From a checkpoint of a small audio frame classifier: norm rmsnorm.
Rows from block 2 of a small audio frame classifier, named by matrix and row number. Rows with one number belong to one neuron. Each number is 50 + 15 x the weight over its row's rms, rounded and kept within 0 to 99. All counts start at 0.
After each neuron's rows are labels from the 100 clips, of 14976, where the neuron reaches its largest size: "lies over" is the class under the peak. Only what is clearly more common there than usual is listed. The data: short pieces for a synthesised band: melody, chords, bass and drums.
# gate: MLP gate (model.blocks.2.mlp.gate.weight, 1024x256), inputs 172-255
# fc1: MLP up (model.blocks.2.mlp.fc1.weight, 1024x256), inputs 172-255
# fc2: MLP down (model.blocks.2.mlp.fc2.weight, 256x1024, transposed), outputs 172-255

gate.83:51 50 56 59 76 12 38 11 36 58 61 37 46 46 34 35 55 58 15 36 54 70 47 65 75 70 46 50 57 63 57 30 43 73 51 32 43 52 30 59 22 60 64 52 67 55 72 60 62 72 75 41 25 40 46 43 53 45 30 70 71 51 35 38 55 62 29 58 45 15 51 55 29 35 52 51 44 79 20 28 65 39 55 45
fc1.83:63 44 59 80 49 58 28 56 61 28 24 60 24 71 47 41 53 28 69 79 71 67 61 54 47 54 59 62 55 52 20 55 43 53 57 41 50 35 43 69 36 35 46 75 66 52 55 11 49 44 54 53 43 72 44 41 47 44 96 35 69 36 32 67 37 65 69 78 46 40 48 34 24 60 39 39 52 44 51 35 93 76 62 63
fc2.83:46 79 56 16 40 57 49 52 47 37 36 46 58 39 76 60 54 55 29 62 43 23 38 37 48 38 51 66 46 38 65 58 52 51 71 51 51 49 18 41 38 54 23 38 39 58 38 56 44 53 61 55 62 23 61 51 34 38 34 39 40 47 41 48 52 70 66 45 26 33 21 45 54 77 66 59 25 65 39 41 33 34 38 46
lies over: F# minor chord

gate.631:46 52 61 38 44 28 39 42 35 55 49 60 34 60 34 74 35 55 39 39 59 32 47 33 12 59 45 38 30 32 30 36 39 34 41 61 61 37 60 47 56 30 32 50 55 48 87 43 44 54 26 37 47 50 42 71 92 57 37 49 33 55 54 24 47 51 36 35 05 43 46 55 38 49 45 49 59 52 32 54 44 57 42 68
fc1.631:30 37 47 62 64 34 57 39 52 71 50 31 33 45 65 57 65 39 24 55 51 54 35 66 69 42 58 39 40 55 62 50 44 67 50 37 52 61 16 51 45 68 49 47 37 70 47 36 47 67 50 91 67 68 46 46 11 36 49 63 54 61 47 56 32 76 40 74 52 55 54 25 59 20 58 42 25 30 47 66 53 47 60 29
fc2.631:61 23 43 57 71 74 38 79 39 22 63 36 74 53 58 44 66 33 47 57 44 53 59 39 59 54 18 56 47 41 47 60 38 64 37 50 39 42 47 33 63 54 52 51 69 83 45 65 84 34 61 51 46 32 42 50 52 29 62 61 60 35 66 46 52 21 37 51 41 42 69 78 59 60 81 65 60 52 77 55 52 65 26 54
lies over: G major chord

gate.114:56 54 73 39 56 31 35 23 41 48 33 44 24 54 36 56 35 45 46 23 74 50 41 36 34 63 41 44 37 44 23 38 24 25 51 53 56 29 42 47 34 38 47 49 67 31 97 22 39 61 47 61 41 53 44 40 82 56 47 43 23 43 45 49 53 67 43 40 06 46 66 40 41 46 37 35 49 45 31 34 55 49 43 61
fc1.114:40 38 31 48 39 39 54 26 40 65 41 43 53 68 43 63 41 43 76 55 62 37 42 60 18 59 70 51 44 62 64 60 73 26 58 68 40 47 56 89 60 41 68 52 22 48 34 42 40 54 38 42 53 44 51 62 11 62 53 47 87 74 38 35 59 66 56 53 39 55 30 32 49 57 36 33 58 06 49 90 18 41 78 40
fc2.114:40 51 56 54 83 46 53 91 71 65 35 48 26 60 57 58 70 53 58 52 71 70 33 39 60 75 41 71 42 58 37 61 38 55 55 48 48 53 47 48 34 41 35 61 27 75 55 26 42 52 61 54 59 78 25 41 34 40 47 34 41 54 65 56 57 55 59 72 63 64 46 41 38 48 69 59 43 46 53 31 48 36 36 64
lies over: G major chord

gate.384:46 46 67 32 20 43 46 41 27 49 58 70 40 51 40 52 30 26 55 47 58 40 50 31 28 39 72 62 33 39 35 39 42 54 53 52 55 29 33 44 20 29 48 45 77 62 76 35 57 56 42 32 40 41 53 47 80 37 49 44 55 55 35 38 58 45 50 60 02 38 35 45 41 57 39 29 49 52 37 46 37 64 36 35
fc1.384:45 32 58 55 15 39 40 32 40 26 44 57 46 62 52 61 64 45 18 75 53 47 47 37 32 75 83 45 48 52 44 55 55 66 49 60 46 72 13 53 38 65 42 33 71 62 70 42 55 52 29 51 73 52 41 43 68 35 29 47 38 61 43 40 46 54 28 55 47 45 39 57 48 49 38 38 27 50 25 24 56 32 48 43
fc2.384:52 42 51 70 64 50 46 33 74 57 65 82 53 50 60 25 61 38 84 55 45 59 44 24 42 34 40 73 57 60 54 44 56 47 49 26 53 76 62 49 61 54 59 51 54 40 37 67 13 51 30 59 41 31 36 37 49 48 75 18 65 56 44 71 43 41 77 59 61 55 57 24 52 42 31 50 41 34 57 54 19 67 73 09
lies over: E minor chord; E major chord

gate.144:43 45 66 27 36 50 57 35 37 51 62 73 43 51 41 45 28 45 37 26 40 26 38 46 30 51 51 54 57 57 31 23 38 33 54 75 63 20 58 28 42 58 40 46 56 60 54 50 18 52 48 51 39 53 41 56 74 57 37 46 25 79 60 34 72 42 53 47 09 50 50 38 46 56 52 45 62 37 50 49 18 53 71 52
fc1.144:63 59 43 91 98 52 35 62 67 55 33 29 51 40 57 71 73 60 45 57 68 84 63 50 69 51 46 46 86 47 65 78 68 71 55 45 47 73 41 63 53 63 56 41 43 45 63 51 67 41 70 53 60 34 70 43 34 46 57 68 73 37 53 63 48 80 25 41 62 43 37 75 51 49 52 46 59 80 38 54 49 21 32 31
fc2.144:65 34 61 60 45 70 49 72 48 34 30 56 73 51 64 31 70 47 72 21 55 73 21 30 29 65 52 64 35 67 50 67 52 45 46 40 25 41 42 71 43 42 52 53 47 69 70 84 43 52 56 52 79 66 45 61 65 46 54 47 67 67 60 33 68 52 67 49 26 54 47 43 65 64 66 58 66 43 81 40 45 44 52 54
lies over: G major chord

gate.362:51 79 61 35 35 59 39 52 47 37 48 69 39 36 84 41 59 49 43 71 65 13 54 44 43 37 48 78 41 37 49 37 26 20 62 65 64 34 61 17 52 49 10 41 33 57 57 70 22 50 63 40 27 30 48 65 61 48 56 37 31 56 38 58 64 45 56 38 23 35 42 42 48 45 33 57 49 15 58 52 29 47 44 57
fc1.362:54 71 38 25 78 47 65 53 63 54 34 42 64 34 51 74 63 60 44 54 75 39 62 35 20 51 54 22 46 51 27 42 60 60 43 49 48 62 72 89 54 40 66 64 53 45 53 47 56 34 87 44 39 33 41 64 33 77 70 27 54 56 39 69 84 40 68 47 77 63 20 24 42 44 46 54 51 34 49 69 30 33 44 45
fc2.362:81 49 58 54 39 58 41 45 31 64 24 57 51 57 71 68 39 30 50 57 60 34 52 28 71 46 43 30 57 29 38 67 44 51 49 61 28 18 61 29 33 50 41 47 26 69 64 51 38 57 44 46 40 25 52 40 58 75 67 46 50 85 38 56 85 68 46 43 34 08 48 40 49 41 46 59 39 42 39 31 45 52 33 59
lies over: G# minor chord; G# major chord

gate.683:55 50 49 48 51 54 58 53 61 57 49 48 47 46 63 53 70 54 25 19 49 58 41 43 47 76 46 40 57 71 69 63 60 62 39 31 31 43 27 46 57 39 52 38 44 52 59 72 57 44 68 43 52 61 47 40 57 28 23 55 41 85 70 35 68 23 15 25 36 48 25 65 69 18 74 60 84 71 37 30 27 04 46 56
fc1.683:25 60 52 43 48 65 52 70 47 41 57 50 64 55 50 45 52 62 93 34 60 73 32 16 47 56 59 48 52 28 37 60 34 29 43 66 53 63 55 46 29 37 30 60 54 32 51 48 44 49 33 33 65 47 47 56 48 50 60 24 38 28 58 63 63 63 81 27 45 69 58 44 62 65 45 57 59 43 75 56 27 79 31 68
fc2.683:46 78 55 42 67 63 31 38 68 35 41 57 51 39 80 61 32 54 51 61 55 27 72 49 45 28 01 40 72 56 64 33 38 52 50 55 54 59 47 44 64 57 24 44 31 47 36 47 70 52 29 46 42 00 68 62 70 38 54 43 58 47 35 44 47 75 50 51 40 29 32 47 49 62 53 69 45 36 28 57 54 42 40 40
lies over: F# minor chord; F# major chord

gate.483:58 45 49 28 27 46 57 36 52 46 50 52 38 60 44 57 25 24 74 40 60 31 62 36 14 46 81 56 31 29 19 24 45 40 66 65 41 28 50 46 54 41 33 59 63 35 60 36 29 60 48 27 38 70 48 48 52 75 52 36 20 43 56 41 57 62 56 43 15 35 53 50 47 73 17 44 52 33 53 59 31 68 58 69
fc1.483:49 53 66 41 61 24 48 21 52 55 65 31 38 53 46 51 62 53 36 38 44 43 29 52 43 39 72 45 25 12 56 34 38 79 52 63 52 69 42 39 38 74 39 43 69 58 68 40 47 64 37 44 62 59 52 33 55 53 37 51 13 38 47 35 55 47 45 43 23 50 43 62 53 53 44 64 29 42 54 39 37 53 28 78
fc2.483:42 71 47 14 11 54 75 62 57 64 46 36 82 34 40 38 36 81 52 33 46 39 52 66 33 40 63 55 48 50 70 48 48 41 49 65 49 56 52 53 36 35 22 41 42 14 07 57 62 42 56 55 42 52 41 72 39 55 36 49 65 16 65 38 39 56 81 50 42 67 35 39 46 62 62 35 40 47 57 71 54 55 66 51
lies over: G# minor chord

gate.0:61 58 67 50 34 42 32 35 31 35 57 45 34 76 56 43 34 40 68 35 48 52 41 54 26 55 46 37 43 20 42 29 44 31 40 51 59 22 53 41 48 33 53 39 82 24 74 43 40 47 46 51 33 17 39 41 78 61 50 44 42 31 44 46 47 46 57 47 00 61 53 42 53 54 40 16 57 56 50 35 49 40 21 59
fc1.0:33 34 37 54 61 38 52 63 48 61 52 68 61 44 45 71 47 56 50 52 45 31 62 78 50 43 23 50 66 88 70 63 66 31 59 66 70 72 45 61 44 45 56 40 38 29 33 47 60 44 43 56 57 25 73 56 20 18 64 59 36 50 39 39 35 45 24 46 77 67 32 33 54 36 57 34 42 41 29 59 59 33 53 23
fc2.0:39 35 71 38 11 75 44 72 48 34 23 43 49 58 48 12 51 39 38 51 17 44 33 58 39 51 62 57 33 60 80 50 47 83 52 66 31 52 38 48 62 45 41 47 63 72 49 47 68 44 57 51 60 35 26 23 63 00 48 45 41 38 54 28 57 45 66 57 42 37 28 60 56 55 64 56 61 52 59 35 44 26 70 58
lies over: E minor chord; E major chord

gate.326:42 34 58 41 00 61 61 39 29 29 52 41 43 71 27 43 30 22 46 38 43 34 35 47 14 46 64 48 40 24 46 33 50 50 57 80 48 32 28 41 39 46 46 29 69 28 60 45 56 65 25 53 52 60 48 39 79 45 43 45 41 38 55 31 43 44 54 39 17 46 32 54 64 68 41 45 58 46 57 41 40 57 64 63
fc1.326:50 71 38 38 90 38 40 62 43 61 36 73 65 49 71 57 61 56 56 43 49 45 64 55 67 40 33 31 26 20 58 50 41 35 53 45 66 65 99 49 58 27 55 51 54 40 45 60 47 39 53 71 45 53 54 53 35 68 24 36 28 62 35 60 60 68 24 50 47 64 79 41 43 49 46 66 52 30 37 40 68 18 40 68
fc2.326:59 50 53 50 40 50 52 33 38 51 43 32 28 57 55 68 50 32 57 72 83 43 46 45 50 25 72 51 33 33 41 60 50 57 61 49 69 36 27 62 35 74 38 38 41 51 73 32 60 76 46 42 69 68 76 51 68 62 56 48 58 66 47 54 53 64 40 49 26 61 49 61 43 38 47 50 27 46 59 40 31 64 33 63
lies over: E minor chord

gate.756:42 63 81 45 60 41 32 33 41 59 62 58 33 64 42 58 33 42 47 39 61 38 43 54 40 31 45 48 43 33 44 49 33 51 34 47 80 22 31 57 15 32 25 23 83 51 75 27 55 70 31 60 50 43 61 67 74 32 50 53 38 42 43 47 24 62 42 54 22 54 60 40 45 49 41 28 30 53 33 58 59 55 09 65
fc1.756:65 62 16 41 19 53 48 72 54 48 52 70 64 50 68 30 60 51 63 62 36 52 67 49 62 45 55 77 26 68 53 66 49 49 60 32 45 79 49 52 59 46 37 76 44 37 06 52 38 33 32 36 59 53 60 30 39 56 66 15 65 40 73 48 54 64 86 64 69 55 51 55 60 62 71 68 48 45 68 41 55 70 71 47
fc2.756:46 64 77 40 40 43 75 52 69 62 46 46 45 59 63 59 59 52 58 53 54 46 41 60 47 48 56 70 46 59 47 51 30 74 52 33 55 59 27 48 30 56 29 56 77 45 46 38 42 73 51 47 57 63 62 46 67 41 77 28 63 31 55 50 51 50 73 54 28 74 49 72 52 44 42 29 56 84 53 56 47 36 49 42
lies over: E minor chord

gate.353:72 56 54 40 55 54 49 33 68 67 42 60 50 32 66 76 50 43 60 40 42 35 58 42 41 55 56 44 47 41 43 41 60 59 47 43 39 34 41 49 55 63 57 48 49 55 69 62 64 60 53 51 46 68 42 53 82 53 55 59 38 77 46 68 52 47 52 38 17 21 25 59 60 22 67 45 67 56 41 27 48 64 38 66
fc1.353:50 65 39 48 35 30 61 37 30 54 23 57 55 69 46 89 48 66 90 49 64 50 55 21 23 61 75 49 46 51 54 51 68 36 62 43 43 50 71 69 59 47 58 53 38 39 86 42 32 64 35 48 54 83 25 35 39 73 69 30 42 43 36 54 75 64 52 31 41 48 36 49 33 41 46 55 50 28 46 68 60 44 73 69
fc2.353:86 46 38 57 46 56 38 66 50 59 18 64 49 49 42 49 47 65 74 51 36 63 76 25 53 78 53 49 58 49 36 49 61 35 76 32 49 57 69 62 79 39 57 59 24 35 42 49 15 33 41 59 54 50 18 41 43 55 55 31 57 43 58 77 55 35 43 46 77 29 72 44 67 45 27 42 68 64 35 60 80 58 62 59
lies over: F# minor chord; B minor chord

gate.515:72 36 65 60 53 59 45 49 36 26 67 53 61 52 48 47 57 48 20 40 49 53 46 69 67 48 21 45 75 50 38 53 59 28 39 61 62 49 61 39 59 47 58 45 48 53 49 86 65 54 90 66 52 48 46 58 93 64 36 70 36 59 55 34 77 68 40 01 37 43 49 58 51 58 49 36 46 47 24 39 56 50 57 39
fc1.515:45 48 44 55 62 42 53 34 27 35 66 21 62 46 51 51 62 63 32 56 51 34 39 85 68 40 49 36 67 42 66 53 61 36 54 71 84 64 65 44 56 84 60 51 39 41 37 59 63 52 71 74 54 48 41 61 33 65 33 68 40 34 57 30 42 75 49 31 49 63 45 48 42 75 41 23 20 38 23 60 53 46 49 48
fc2.515:68 43 47 18 18 56 55 47 75 28 54 63 86 68 41 49 37 43 68 61 20 48 63 60 38 46 66 40 44 48 49 48 61 66 44 32 34 58 64 83 77 31 77 45 74 33 49 63 49 61 47 67 57 40 69 17 53 56 58 33 70 35 37 48 35 46 62 44 23 42 44 47 56 51 50 47 40 65 61 50 78 37 77 53
lies over: A# minor chord

gate.530:27 26 57 50 25 37 36 18 34 54 49 56 33 59 29 69 28 38 72 31 39 42 47 34 42 61 45 51 18 57 31 35 44 27 52 51 46 42 36 21 45 30 45 33 63 52 59 36 26 46 16 58 38 43 38 39 57 49 40 37 29 59 49 33 56 38 30 31 23 35 59 35 44 25 34 55 54 52 27 64 27 52 50 47
fc1.530:53 65 44 35 54 41 62 68 72 57 46 56 54 27 70 52 55 81 11 38 73 52 39 35 53 50 62 74 58 65 70 57 49 70 43 51 55 57 32 77 35 63 44 49 27 63 52 64 40 80 98 32 67 57 46 42 50 62 21 65 82 47 58 25 63 58 63 44 65 46 34 74 46 59 70 58 39 51 61 49 63 24 47 74
fc2.530:41 48 26 42 35 51 63 48 31 39 17 30 32 84 49 27 32 28 73 24 62 58 48 76 51 45 66 25 54 36 49 48 50 37 58 36 11 52 77 21 44 32 50 52 32 47 43 29 45 80 63 47 39 57 45 43 62 73 57 55 46 67 56 54 59 55 56 59 34 46 41 45 67 61 17 46 38 34 58 80 17 28 53 31
lies over: G major chord

gate.674:40 33 70 48 36 45 56 14 53 40 45 43 42 76 45 61 34 53 58 34 53 29 45 39 44 35 47 39 46 03 45 34 49 23 53 61 42 23 36 50 41 36 45 44 54 30 62 46 45 66 23 46 37 52 45 55 75 35 40 52 30 52 54 49 44 58 35 33 05 34 41 30 52 56 28 43 64 46 45 48 63 69 41 64
fc1.674:82 70 52 27 38 43 63 06 46 34 60 29 46 53 38 58 38 64 18 31 47 10 48 49 50 27 49 52 57 03 25 50 47 40 59 66 64 44 64 57 38 37 38 38 47 59 62 47 36 53 33 53 47 41 53 44 93 38 73 58 26 49 46 34 53 71 38 37 19 51 51 14 40 37 38 32 57 23 40 53 72 93 16 68
fc2.674:34 36 43 45 40 57 70 73 64 58 18 36 38 50 65 49 51 46 50 70 77 48 71 49 44 46 69 26 26 45 44 46 45 60 57 50 21 46 87 50 67 65 42 44 28 41 32 58 51 62 87 44 37 58 15 67 62 60 44 60 54 34 50 28 59 47 44 31 37 39 54 71 43 63 38 49 40 38 54 63 61 58 51 69
lies over: E minor chord; D minor chord

gate.266:64 46 71 42 64 57 35 43 44 42 41 48 35 42 66 79 55 27 54 59 66 21 63 42 47 60 34 04 26 46 29 56 30 57 53 59 57 24 59 37 60 39 32 43 61 67 59 44 72 45 64 70 48 39 40 50 83 70 60 30 28 66 46 61 69 29 40 30 11 38 64 43 50 47 47 63 65 44 34 37 49 50 36 57
fc1.266:54 26 45 27 72 35 66 23 28 42 64 31 56 63 35 56 42 47 39 16 39 50 35 46 45 64 56 22 42 78 52 42 58 50 51 47 46 52 60 59 41 72 66 72 75 50 55 51 71 48 63 48 45 45 56 46 99 70 41 46 42 62 57 39 50 16 48 39 26 60 77 58 48 63 43 45 58 64 46 63 12 57 30 49
fc2.266:43 55 65 57 46 74 30 62 38 48 54 69 56 38 54 21 45 47 54 73 64 29 44 42 44 45 38 37 50 49 35 52 37 47 28 68 69 44 60 33 38 34 42 57 68 73 53 67 63 19 63 34 42 38 68 32 49 31 78 28 49 36 21 87 81 40 70 56 36 35 59 43 41 43 53 40 61 45 72 50 55 57 48 61
lies over: E minor chord; E major chord

gate.339:59 50 53 43 58 41 43 37 57 65 56 61 35 39 67 45 31 40 44 36 51 42 50 30 35 54 52 41 17 16 37 38 30 45 32 45 43 30 40 38 27 37 24 49 46 52 41 48 38 56 45 38 49 51 42 69 66 48 46 40 23 59 44 66 35 31 50 31 27 47 46 38 60 27 42 52 56 39 63 30 47 53 15 63
fc1.339:50 75 66 34 27 54 46 56 55 54 47 78 47 34 54 36 38 38 76 52 63 46 71 31 44 45 48 54 25 48 32 28 29 15 57 42 56 28 34 52 59 29 31 67 61 30 52 45 30 56 39 54 37 50 44 63 64 81 61 25 73 47 51 45 44 44 60 54 41 21 59 56 40 61 34 67 48 58 65 49 71 34 44 55
fc2.339:38 38 38 33 30 48 48 49 36 78 57 65 60 54 42 59 58 60 39 66 46 53 68 55 56 46 62 54 27 63 36 43 06 69 37 48 42 54 42 56 35 43 32 58 48 58 58 39 61 69 53 71 52 40 53 86 42 81 40 52 75 54 20 40 18 50 28 43 52 40 65 18 44 43 45 42 43 22 59 77 68 50 60 37
lies over: G major chord

gate.535:61 47 73 27 61 36 61 35 51 47 52 84 42 57 59 60 35 60 69 31 55 27 42 05 34 50 45 61 58 64 40 40 25 26 47 32 49 40 49 51 29 33 34 41 60 47 72 51 55 40 30 39 41 39 55 46 98 46 49 38 26 68 42 52 68 82 57 34 13 37 41 39 35 44 42 56 58 46 41 53 64 77 66 64
fc1.535:63 37 39 86 35 49 54 44 55 52 61 30 47 36 45 36 55 54 73 80 63 60 56 64 51 42 58 42 50 34 51 64 56 53 42 66 55 87 43 70 58 81 46 39 41 46 34 58 44 75 53 61 65 51 44 47 21 73 62 56 69 19 55 41 52 47 34 52 63 73 78 66 40 50 52 47 24 43 60 64 32 33 56 62
fc2.535:17 67 41 37 15 48 66 66 53 63 74 51 50 47 20 42 59 43 43 59 36 34 24 54 50 17 50 51 59 34 61 68 44 65 57 64 46 76 43 54 07 39 42 51 64 55 57 29 47 48 19 58 84 31 74 47 40 41 45 62 46 37 48 44 34 41 51 54 54 58 47 54 66 57 56 79 42 52 56 75 21 35 61 22
lies over: G minor chord; G major chord

gate.17:69 57 45 47 51 50 29 24 27 50 51 36 43 51 43 47 27 22 37 47 55 18 49 47 24 50 60 60 44 48 31 30 61 30 52 43 60 15 41 33 59 37 53 47 66 55 65 34 31 35 70 31 25 55 44 56 52 35 51 48 39 60 39 69 57 30 40 56 23 40 51 37 40 55 19 33 71 55 26 47 55 69 27 45
fc1.17:43 73 58 49 54 69 71 57 79 73 54 61 40 17 69 53 74 64 52 58 52 59 42 53 64 38 51 71 49 43 48 59 45 65 67 65 56 78 46 66 26 68 29 67 64 35 57 41 75 46 26 68 59 55 52 59 67 59 52 41 44 33 68 56 30 57 50 62 64 66 33 65 63 34 59 63 40 57 56 51 47 54 62 74
fc2.17:59 48 54 51 36 48 71 35 33 52 68 62 57 71 43 36 39 34 67 57 49 23 35 49 57 28 50 60 48 59 46 48 77 49 30 60 49 25 52 24 47 71 72 53 65 80 53 58 66 50 31 54 38 56 48 38 81 35 41 37 82 70 39 54 58 40 60 42 28 59 35 54 47 67 32 58 45 53 63 72 35 62 50 45
lies over: A# minor chord

gate.650:56 49 47 60 75 58 33 66 72 43 43 54 42 41 72 40 56 55 26 54 49 49 74 58 56 48 28 33 41 33 52 54 21 36 49 42 42 49 50 34 53 46 22 33 32 22 38 53 45 60 48 66 55 32 52 74 44 54 54 75 54 38 49 56 12 73 31 40 56 43 63 50 67 37 31 54 47 46 52 49 90 42 34 68
fc1.650:72 62 66 73 39 54 21 53 72 54 47 67 26 48 66 38 51 41 28 66 43 45 70 49 60 48 43 49 65 56 54 56 41 56 43 53 46 24 39 29 47 63 40 18 33 55 44 48 34 57 68 38 34 22 50 22 30 39 34 49 61 75 41 79 71 60 38 69 51 31 51 48 47 33 44 46 51 52 36 35 42 40 55 51
fc2.650:39 45 45 32 42 42 81 43 47 67 47 47 64 37 41 80 50 65 56 45 48 45 31 50 27 40 39 67 67 65 60 54 70 38 45 52 62 68 73 60 62 37 76 59 34 57 49 59 35 29 57 47 61 65 56 24 50 29 38 40 43 48 66 37 90 36 62 53 48 63 29 27 55 51 64 52 48 39 36 67 40 42 61 36
lies over: G major chord

gate.99:52 51 64 53 28 50 29 28 21 36 52 31 41 58 42 69 23 33 45 44 59 27 50 42 40 50 47 45 35 28 30 42 42 37 53 65 51 22 52 47 26 42 41 41 67 28 68 59 45 79 40 50 30 27 47 40 75 68 47 34 40 30 39 40 66 58 44 42 19 48 62 53 51 30 37 31 50 41 46 60 40 50 47 61
fc1.99:35 43 51 65 74 40 60 32 28 93 62 39 53 39 56 43 35 65 64 42 40 63 44 40 53 35 52 43 42 57 45 25 59 22 50 15 73 56 38 70 45 77 60 46 46 38 16 39 48 68 68 52 54 81 44 56 33 46 55 68 73 42 65 45 49 27 49 35 66 78 65 40 48 40 48 53 40 50 36 45 46 85 45 29
fc2.99:38 61 73 29 54 58 42 49 35 69 21 60 21 44 46 60 36 38 44 43 77 45 68 63 58 42 35 74 49 57 61 31 33 44 78 53 24 17 55 50 38 48 56 37 36 57 60 31 83 60 52 41 34 42 41 29 65 54 44 52 47 79 40 62 71 49 55 55 35 32 32 53 47 55 24 28 34 52 26 43 39 14 54 30
lies over: E minor chord; E major chord

gate.116:56 34 65 49 35 36 42 35 39 51 49 81 38 34 46 67 50 58 77 52 56 50 64 08 22 50 57 49 38 60 31 24 25 46 25 55 42 40 27 30 51 48 35 23 56 59 80 52 31 71 25 54 42 46 59 54 83 58 35 44 59 80 38 43 59 42 47 40 23 35 38 49 44 29 44 47 52 46 48 58 53 51 48 30
fc1.116:55 50 46 69 81 48 48 51 57 63 58 25 50 54 35 38 66 47 23 49 39 52 15 88 72 63 38 31 73 30 62 47 79 54 68 56 64 55 70 78 49 61 71 80 34 37 48 38 58 46 74 37 43 57 36 53 23 45 35 66 57 48 52 68 46 56 31 62 61 55 64 31 43 30 41 49 39 52 23 51 24 22 71 42
fc2.116:81 40 49 57 53 53 40 67 23 48 35 30 51 43 73 43 28 44 65 23 54 62 77 30 53 72 44 47 62 28 65 63 53 18 68 58 39 58 57 50 37 47 43 43 42 32 39 55 58 57 75 63 49 37 23 67 65 53 53 52 46 27 55 55 75 59 26 38 35 53 54 35 63 70 40 58 56 32 45 25 55 67 21 55
lies over: G major chord

gate.616:68 34 55 42 53 48 40 29 51 34 44 57 50 72 38 60 33 25 47 35 46 33 59 51 41 57 46 39 49 41 47 36 47 30 54 40 56 31 55 73 70 40 57 45 54 26 65 56 41 60 56 49 37 44 42 38 84 63 52 54 45 56 44 31 45 60 57 37 15 26 51 48 46 74 44 46 62 49 30 20 61 37 32 63
fc1.616:13 42 46 32 55 62 66 57 46 64 61 56 52 28 53 44 59 44 85 58 55 49 20 56 47 39 45 54 28 42 43 48 54 54 52 36 45 55 53 25 36 43 49 79 53 61 38 35 41 32 26 61 51 57 51 51 26 46 71 40 31 45 48 59 62 32 53 63 53 98 40 33 65 41 44 73 39 49 56 59 24 53 58 26
fc2.616:49 66 61 47 39 43 18 49 36 66 53 64 39 65 54 36 52 36 64 80 77 44 55 64 60 42 35 66 41 48 49 40 45 47 38 38 72 26 45 69 47 32 44 67 60 64 57 42 54 54 19 51 44 45 52 48 57 45 67 49 77 54 34 60 17 62 72 57 52 39 61 41 28 67 38 26 38 39 38 52 71 40 34 33
lies over: A# minor chord; F# major chord

gate.330:47 42 73 44 35 42 40 27 30 32 66 38 51 60 19 32 38 34 68 31 57 52 40 42 31 54 55 27 58 34 40 37 41 39 49 51 55 37 50 60 40 26 48 55 75 32 56 56 47 48 58 54 44 47 56 29 71 50 56 08 39 36 55 34 55 69 62 46 16 52 58 36 47 85 28 34 62 50 48 28 59 57 24 59
fc1.330:41 46 38 37 45 35 58 53 52 40 48 70 55 56 48 60 45 72 76 54 60 62 68 27 38 62 61 69 58 99 47 55 49 48 31 11 34 57 24 59 14 45 53 34 61 52 60 58 75 57 51 37 73 54 47 72 51 36 56 66 69 53 33 44 29 60 70 39 55 25 28 54 30 48 47 37 26 54 47 66 72 77 58 40
fc2.330:68 41 28 41 55 61 34 60 62 17 61 49 62 60 45 51 57 43 60 20 42 50 51 59 40 72 42 68 64 51 62 78 48 25 63 86 46 41 47 66 65 14 29 55 49 63 48 38 22 11 25 65 54 56 72 49 61 30 43 42 37 55 71 33 65 48 31 41 24 53 30 29 62 51 50 78 78 21 43 61 25 49 57 42
lies over: G minor chord; G major chord

gate.409:52 42 47 42 58 59 62 50 47 37 70 67 55 51 46 57 44 41 69 29 58 22 35 16 28 59 47 41 41 52 49 56 52 14 50 59 44 28 50 64 36 39 53 49 55 56 68 68 41 42 63 64 48 28 57 62 80 64 46 34 64 68 49 26 54 21 58 37 12 46 50 36 50 45 37 50 65 46 43 72 30 75 69 84
fc1.409:51 62 41 49 44 32 53 48 52 33 36 66 39 38 58 72 69 76 81 72 83 61 57 54 60 39 72 45 39 27 28 51 57 53 51 57 52 82 57 79 51 42 47 50 41 33 62 31 40 69 57 68 71 70 34 68 42 57 68 47 57 34 25 63 60 73 56 32 63 47 03 37 32 46 46 53 28 35 58 45 76 47 52 53
fc2.409:32 58 44 23 43 45 52 40 40 80 37 63 63 75 52 52 30 42 42 31 32 33 52 08 36 49 60 99 21 34 60 58 34 38 63 53 39 50 28 66 04 38 30 33 47 68 53 29 20 44 30 47 63 29 56 20 40 51 58 23 54 61 46 47 46 57 61 59 48 42 60 45 58 35 56 55 27 28 55 54 38 43 37 57
lies over: G minor chord